A small image-text matching model, trained from scratch: encoder norm layernorm, 5200 steps.
Rows from block 5 of the image encoder of a small image-text matching model, named by matrix and row number. Rows with one number belong to one neuron. Each number is 128 + 32 x the weight over its row's rms, rounded and kept within 0 to 255. All counts start at 0. Numbers have three digits each. After the name is the row's rms in percent of the matrix's.
After each neuron's rows are labels from the 100 images, of 14848, where the neuron reaches its highest value: "colour at peak" is the nearest of a few named colours to the mean colour under the peak. Only what is clearly more common there than usual is listed. The data: procedural textures in two colours, tilted and lit. In brackets: how many of the 100.
# fc1: MLP up (encoder.blocks.5.mlp.fc1.weight, 192x96), inputs 0-95
# fc2: MLP down (encoder.blocks.5.mlp.fc2.weight, 96x192, transposed), outputs 0-95

fc1.62 106:113103118114120166093111116139169153116166135102146145160151167121122097097163085057106142134127145085174163113190108107090105151131088153162130129105106119136207056178133096160134142105127079165186113105115066122135119041080119107113128181166132095090107106161154128125099157119129052105
fc2.62 101:132182146116109136128143137158151104104151127066130132100141074079115147182072099104127134092131115123136148107073086110090168050113201071110119083126154091221138167113155084156084128125174139104133128155142115137109105164087150127140137142147114142051182096114199113128140124124089142114
colour at peak: grey (74)

fc1.189 066:124063127145092130195129188087132127131125158127127156156171105142131163127166128116174148158068135139140192094116151193094137123118122094177093142094147091127130115138140130091111170116124117160101120132057143106117096163152108134140119114082116109071077104028131151063127121127047128080
fc2.189 061:121162073077133154132108154147114182129122137157096130144134073114128165136121162101111104116157103099107098166144155147208070159121123139122146111174123137137149107127107128111180141090152158119117118098198144094118115133117119136092086176061082135147117070160117093045034100121074141079
colour at peak: purple (45)

fc1.43 086:132066115090159126085088070131125115154105101115082094192107141151143139185162175120118101099116123103192128159122145130146122115139071130078150176079097130131107065090108146139195098084045102125115092199088150114104157136099134133156121103142156144144131122177097145152093156154115111187
fc2.43 101:156108095151154071088114164124140058184096175118100102118163147155079102101096137155147159151120164137143122103086160116101123157187142132145087108114149147095111163096077126138135166144136080100174128119077122235101099096171089080128129144161120139090185106061162115153103168123135150128
colour at peak: grey (61)

fc1.115 162:132150097159096131220128159191145150105173143070171148140156122125159153131173156164107144136108150168149073146090107108116169102121114105110123098116099125147164175152066091115116116143146130132133147140133140090134095038069095166157140171195075099116118054106135102128140130130095136185
fc2.115 152:102127082144130115168140147131124135125111129095157129140180130140165132077127102113117104140134135108172188183151063160095123094122132160173178105146134139101159101135054084089057132156095180172196147106123099089156111138042107128174138119153086149161125085137159133158198083118096120136
colour at peak: yellow (30)

fc1.187 075:125128081133105134095099099118176117110148106127141119192141054177100177138103059179139123127128125107095072109114200078152119061103179132088132107127129171228101152106132135101059153111100129182152142132121132147093135121100140086104140157103128136175090167132110150163144148115115114081
fc2.187 071:156133096138168154173137074132139171125139101129111158083125157130175131161172133106133117174122132145186098150158031173085185160125119172188183099167140148108150047126091170114132107121191120113072158151100125139115151095143086101188107088127162121163114103136138091163122122120155146155
colour at peak: grey (77)

fc1.185 154:105136156157100179116065141138116110127155179113102147121199146120100127118099164160163126168121093127127122226182140155136156140150121145094116087101166115110134198129141118169131141145168140087099138103099170158124065174134162146111125156138145121071084126081166148173129088062143205109
fc2.185 160:173047115089166139185097133161103176132121102117139122157138127159133142136109160070140130112122153116111089160068160139102116158126112147178083095135145187094149066145093126082134134211105105130097117182123123125104078133087134157117159206175090172099110101160076117104144105098155146100
colour at peak: grey (60)

fc1.36 063:101096176139141165082055100114167135157097179104075147078193122093122135126139134151144128076144156116132084123100094130155176113134092093118158110179115143127140156087049184141114091131082118092144127133120055148144173126149150102101156112096129070128202148142149133086158138167150076127
fc2.36 064:088125110104145147085117144138147121121156132121190095164141133101104151148158136127168110081072137105145135128138139114132099074110078053108096156163155158115094098075131157133080075132074146114083139176144144138186168160094171101101152108122175128143188102131187181174073117081196121117
colour at peak: grey (57)

fc1.57 054:154102091084132154141114093164114118145105155126158116138160160188147142168172120085157104119142076111173123169119146186133121166160103116058115157136125120080101130139144112099182118117183110168121142117134163070161204172094114181121164114218076158142164134107087161096073097133112117131
fc2.57 069:094159143154125104139158127176075143095145082095183107126151157134158125114108102080064090139074146120131136078146141092089129125174097047110140115156154140112155110137118153130134096192088164125116202197139135116120139103153108141160168088171129099153182161119166124147072106073102065142
colour at peak: grey (51)

fc1.81 185:095131090154113138126178145142098188205099160097138099161143062119166129147117106079156122083122102142131157131117112178093100111081140058164134122112154137073115130139067115199106126110115130098118121158181192107154151139187142118140139068098137162085164097117177143097128078133074110118
fc2.81 154:162203120091150084088129109127116090160120090131155152144064162128128123074117137163095166084091134126096108088105147090110185112150187119193130116176124083201150132161107171129133078096086146137130091110167165171100123166110127093110107181176118146101148149124111127158186161111168141090
colour at peak: purple (28)

fc1.180 117:148101134132059126154083152107157176160068169157160152125184101121113137060086117122142128092090018118130114195154127189099145109116079049076159127153119101137136188116115135161078109138147141103149132177115157132140154164129141103159111131093075102150131087110128117144135135161118118144
fc2.180 109:134145139206104076032108124102156154092170133098158118140141163114107101102111086159165143059168100130126176066130091120101090113120083167114135129120136097138134135106157122076129115090115117085165168123125068151132185115094091062116110080144159108108153175092172145146133109088157115169
colour at peak: yellow (25)

fc1.87 085:150091109112136079172092087132087119123143052123105081115118181144101139111159147120103096081140150146149111161132143140101148117146155151122150175120201121063142169099170069074100076180170101140106165141116101164078097133136142090085157136105126156137173189179111076095126175163125118144
fc2.87 095:058051131145135144115113117109137152137134176154170117213075152144164100091147115122101133175116139133145142147154173140181153149158116075131123119137134144136185087117091108136226189110094171141106148162102148122159116113063131137141114081132102184101131135149138127109063090161156160160
colour at peak: purple (27)

fc1.156 075:129131149108067076142199107164170089194129158079157108208152124105103155102076101091148170086129119147106149083116091123148122104109070114098159128151145127076143159153134108154148142116128119097110116060112173122133117107145159149119068118161085113158122206182140106150130111063160149113
fc2.156 079:064148136172098184101127089100069100181114146102126094115076135130132129117148114129061120133108149114122148098110091126127114120143122145162136191142129089098206147167148082110108111120218093155179143181049142142149113084117116125140102118150124138183092142079135119143087102075166101085
colour at peak: blue (26)

fc1.124 094:107148086127090163169179129172120104135196137075130129120112100148134101135153060056103124130137093163119118049143061102097100118092176133160156109158114108100150176132157119187098136128184145143140074122129113112127188071128136126106135114073137143185119146099109073158082090131161115155
fc2.124 096:103113097110060138097147136188094159133148104201159151102171178098098131112136116079173121138168124113072126200101181137140117127117181124078109155158190133178135083122132169143083125200114204138163137179153129120141128170154107142078112150133119117121143135178131157136127106173133172135
colour at peak: grey (45)

fc1.95 228:176124094146103158131143113193082111151165169186162127155152146117159109115158116106148093110160147112115153095135156152093147181161111059134046075125160074142152110126110136160120096113115147110131054113105110106160153205160124170130156144144146136091112074162148108110091145111149196193
fc2.95 220:170090124094148111154120152134179151069119112111102144126133065164131151199147116105101191095129170206117121124064103150139102074126146173168174136110132168128144216134161135179135106155138113137148121102107103180116096092136163130115097132134114114144095171108061139140113165167173106068
colour at peak: grey (58)

fc1.136 071:046149134107103207102202104163129113129155136094126092139154152139098186154152117123139128173152107213116112153167131152146103144078171106118173162091159101132078152112153151124090156160153107103121149123122152123130080138120135115134184106104171088142080105105182189082124094068108131158
fc2.136 075:148153119159084094125122154123090173169166167163124116181105108115114222102141111153150133079135105161094111155122164088174099098083114161118104102120101123110141099134125135107128152136103182147130177196103168148188066063110174156178124116123162127062069135111121107150164098143090092138
colour at peak: grey (50)

fc1.148 104:116121131177098093166117103118121105120102143168150154124121142117071116109143132123172103085126140108146092119133172070130129224134129111125186081128168141212121077131111150150130147083097108097145098167100101156093154201148113074165124169120097115129148094172200102095141147116089191162
fc2.148 109:133143088171197139173159128177074089153153173134073147112210107070137134137130118123176145134156113107082102147125140104124114134178153152161136185126090142106168123059132107069113094146175161110079177160101107099169116127136115168116091109150167147128110091143166124086176094182149119136
colour at peak: grey (68)

fc1.107 106:128146124114174196115090164161099101137150107149068126094112057121162130087132156208133085156120130073105079089140137106123108121134099117110159120165157119146158128119165142134106100125108124091106127103146091124134141139123107176066136122135105146238168141110065047152128152177173145105
fc2.107 097:049163147117112061143078076137187162123141149082155108183118066138136137077135084113138083031136098075133140146124136133141124107121126085157191134127107092145117141096159190127161152159128100148172116078151134131136119138131135118117064157144118097114115183104163184153151160134150156139
colour at peak: grey (56)

fc1.154 089:145081059116162160122115162109113131082114091127073052115096126147111167186114151105134130129146131101100174101130134085162085172107169204119125133142112105160146070129150056125143116120113130130118142121082113162174113143106112112094139168118166080123051155121083157066151132159165164072
fc2.154 093:150120193131110143111148086145120130109120037071152131172127122142152072140144103144129091088156153130172125088138071149143114082122058107107129075098145161148044113097101135111143113108147060063128110146099136127137178064121135116077134095126139109140140144126133126155112173057143074162
colour at peak: yellow (37)

fc1.21 085:148146172126145081115113155138118149165095085129093162111219134148080151078126163189154188112154106109165141150108116138165104071100118187090148140178092131107165134155094129101145110129168142173063097097154129115128121116121122120159127099118134101099138166091122078042148109195160174107
fc2.21 088:124141167150123140161109105041127119095125140099085095079069124138112162174122104224158118111119132056111147115086098109157133143134128122130148181121149160095137172117169080157141127112143126185101151121192159116100169156151095054150135101130053105128092168161118136155135147167112136081
colour at peak: grey (52)

fc1.178 058:089135102116115170074098097105098088193099151099102130149124138118132104181129157078137142168144135115161120182136040128134090153097095152117130092191210114126134116064126127164121081121142107138082131102149117143115126191107156180122113098148081109071191141117135171182168104150154113124
fc2.178 056:134122168078094143161118139135115137112158083111083120148133146166137097126125092107152153193081137207136200041107123106168135207106126135167119113141100149148119063126130126126137130129124113061157072154128098085083124139126156108120155184108115114179166101107067183151132107107170109107
colour at peak: purple (35); blue (33)

fc1.19 131:105125066183140133094167128205081116126177183138159114077095087126134089144104149137125142087122145114102108097100064154105115080150160110124145083115193046119116123104089116118077166142095115138107117149160116110177149189119111142118122110151107138118092140073207141093095092126105162157
fc2.19 115:080177124176150139089170132140115118161148177134107102153110108097104147113097163174164156157115070184158143079181147148164138131052121106081145194130080104119084124112111068161127187099147103150095171153125161119155218118106107129136125110131141153107100076127181129119168110107085115137
colour at peak: grey (66)

fc1.24 098:104131122126216117100081156078157095102189110133113102148098146110055144091126208150093180118185100090152131148145110127154168202173144156130095160124106129111144091157146146074081144111135117116133143128134185173133093165061160115146133135145157130143057136144166110100110103143157122159
fc2.24 105:114163164152109159121126167112119188090142104120106142116154086117147152140095132118144126169165157184094171093180095096140113137079145132091214059114124211153112152138180159087150157176131146139138122120109107204150122096101134072118134098123133170127145118100169161134075134108098056101
colour at peak: yellow (40)

fc1.46 118:101117095135122097138147124102078115172155144155124177104177182096159123133135080100151131138108126106153158119167068181106143132127081148105141114137125073093188099151150115126106189139140225144137091118140048095168137137044113140098147147164120122097094142076088165131139196101137124143
fc2.46 129:100140163154187090093102143199153103046107123104131118071172114104126116116091163112086112103128120156153134123120102198102113088062152136084116127138130196136120184132144168145085089151176073110108094113086173142139127133181152137099106136082129126126121148102074150157151049108146118114
colour at peak: grey (72)

fc1.129 131:187118087149140144051116138096137103163101138129148144108131175091107158107116077120153154072149165079110113121148128151143109082114137139162162157087196079088168066112098168163127083101044100064142116114106117108108132130097134163138173109116136130088162154140116162188171182155153134104
fc2.129 130:152134170182133124126171148146154174109061114104136155146149109122142118055139113130124093110102140111160184139161084176126093110131128070129162187177186195108156124167046165112124092144062144134132128117198132040084141152105122131136162137113146140160139105161136158139140136114135082120
colour at peak: purple (35)

fc1.153 071:128162136074121078140128147151177100050123114126106168214161130133200090131143124138100122113097149168124088126140151155078113145069164139187076120115093072144086133185119104138098066134124147118099106099161142103165145124119137101148169126123146106094121080149083169144118189108078168157
fc2.153 083:173126165142084146153081088078157164122148104113106135128129097155109150114149091110119116190132161076110139106107066162133031159124136143180144124117134188161143132198129094130148154113142132065117086117104169080106142130109190104101191170110108093095156097107137072092136119090128087152
colour at peak: purple (27)

fc1.88 057:169112141111147101140185084078140157068179131117125140122114150078093089147098133124070143188138124134140113229156072124111097099209125143072102134129143169100149147095162141144124128133186119109102129152116143132114104157076151137150137178120087055139111100171143142151155145185134099086
fc2.88 053:116115169149105107081138141083135115107121035162159128114108095127082176137154193079124173207159133125154113133117138086161117066133130198088139168107132133154129146152145146121066096113123206107152127109096108120153098165181171128109142146162119129187122121128135091069102108075147105108
colour at peak: blue (85)

fc1.1 070:150123122162128100131143125142121155135187070075168138046162187170121057160097165173082148094128114127135121172095128119094132156117120108094171134178131084118138156154176089143157106118160152132136107154170079128117137162055192074112148181150084149085147133103112107141101107170121086120
fc2.1 071:118093091085121173180177176124072082125117075124175081137143059142109124121163168118117123101099100128123099101061149111137092125092091081134111086108164214116120143127095077099131107106077124097123135157133166094146176106162166141071143130115151160151118138143052135131101111180114100103
colour at peak: blue (34)

fc1.69 100:162156142116133088172123152204104143043180091115103103128150114101109078113172128141084110197169175128104148092106133049141097112142154186110081113112096107156074136128115119097130142165073096111144117144104107111135137107156188185155122140176147141156076109124118174142148183126132085124
fc2.69 113:098178131087147082070120111111147142151140138162118126112127088128151077111090150143078089103138111172098133066109164172129145125143113094168137159119141045143142088130092159180183114091076113098160066149111140142073186161160138108139153147148126099137176133133132121171185084136170165195
colour at peak: grey (68)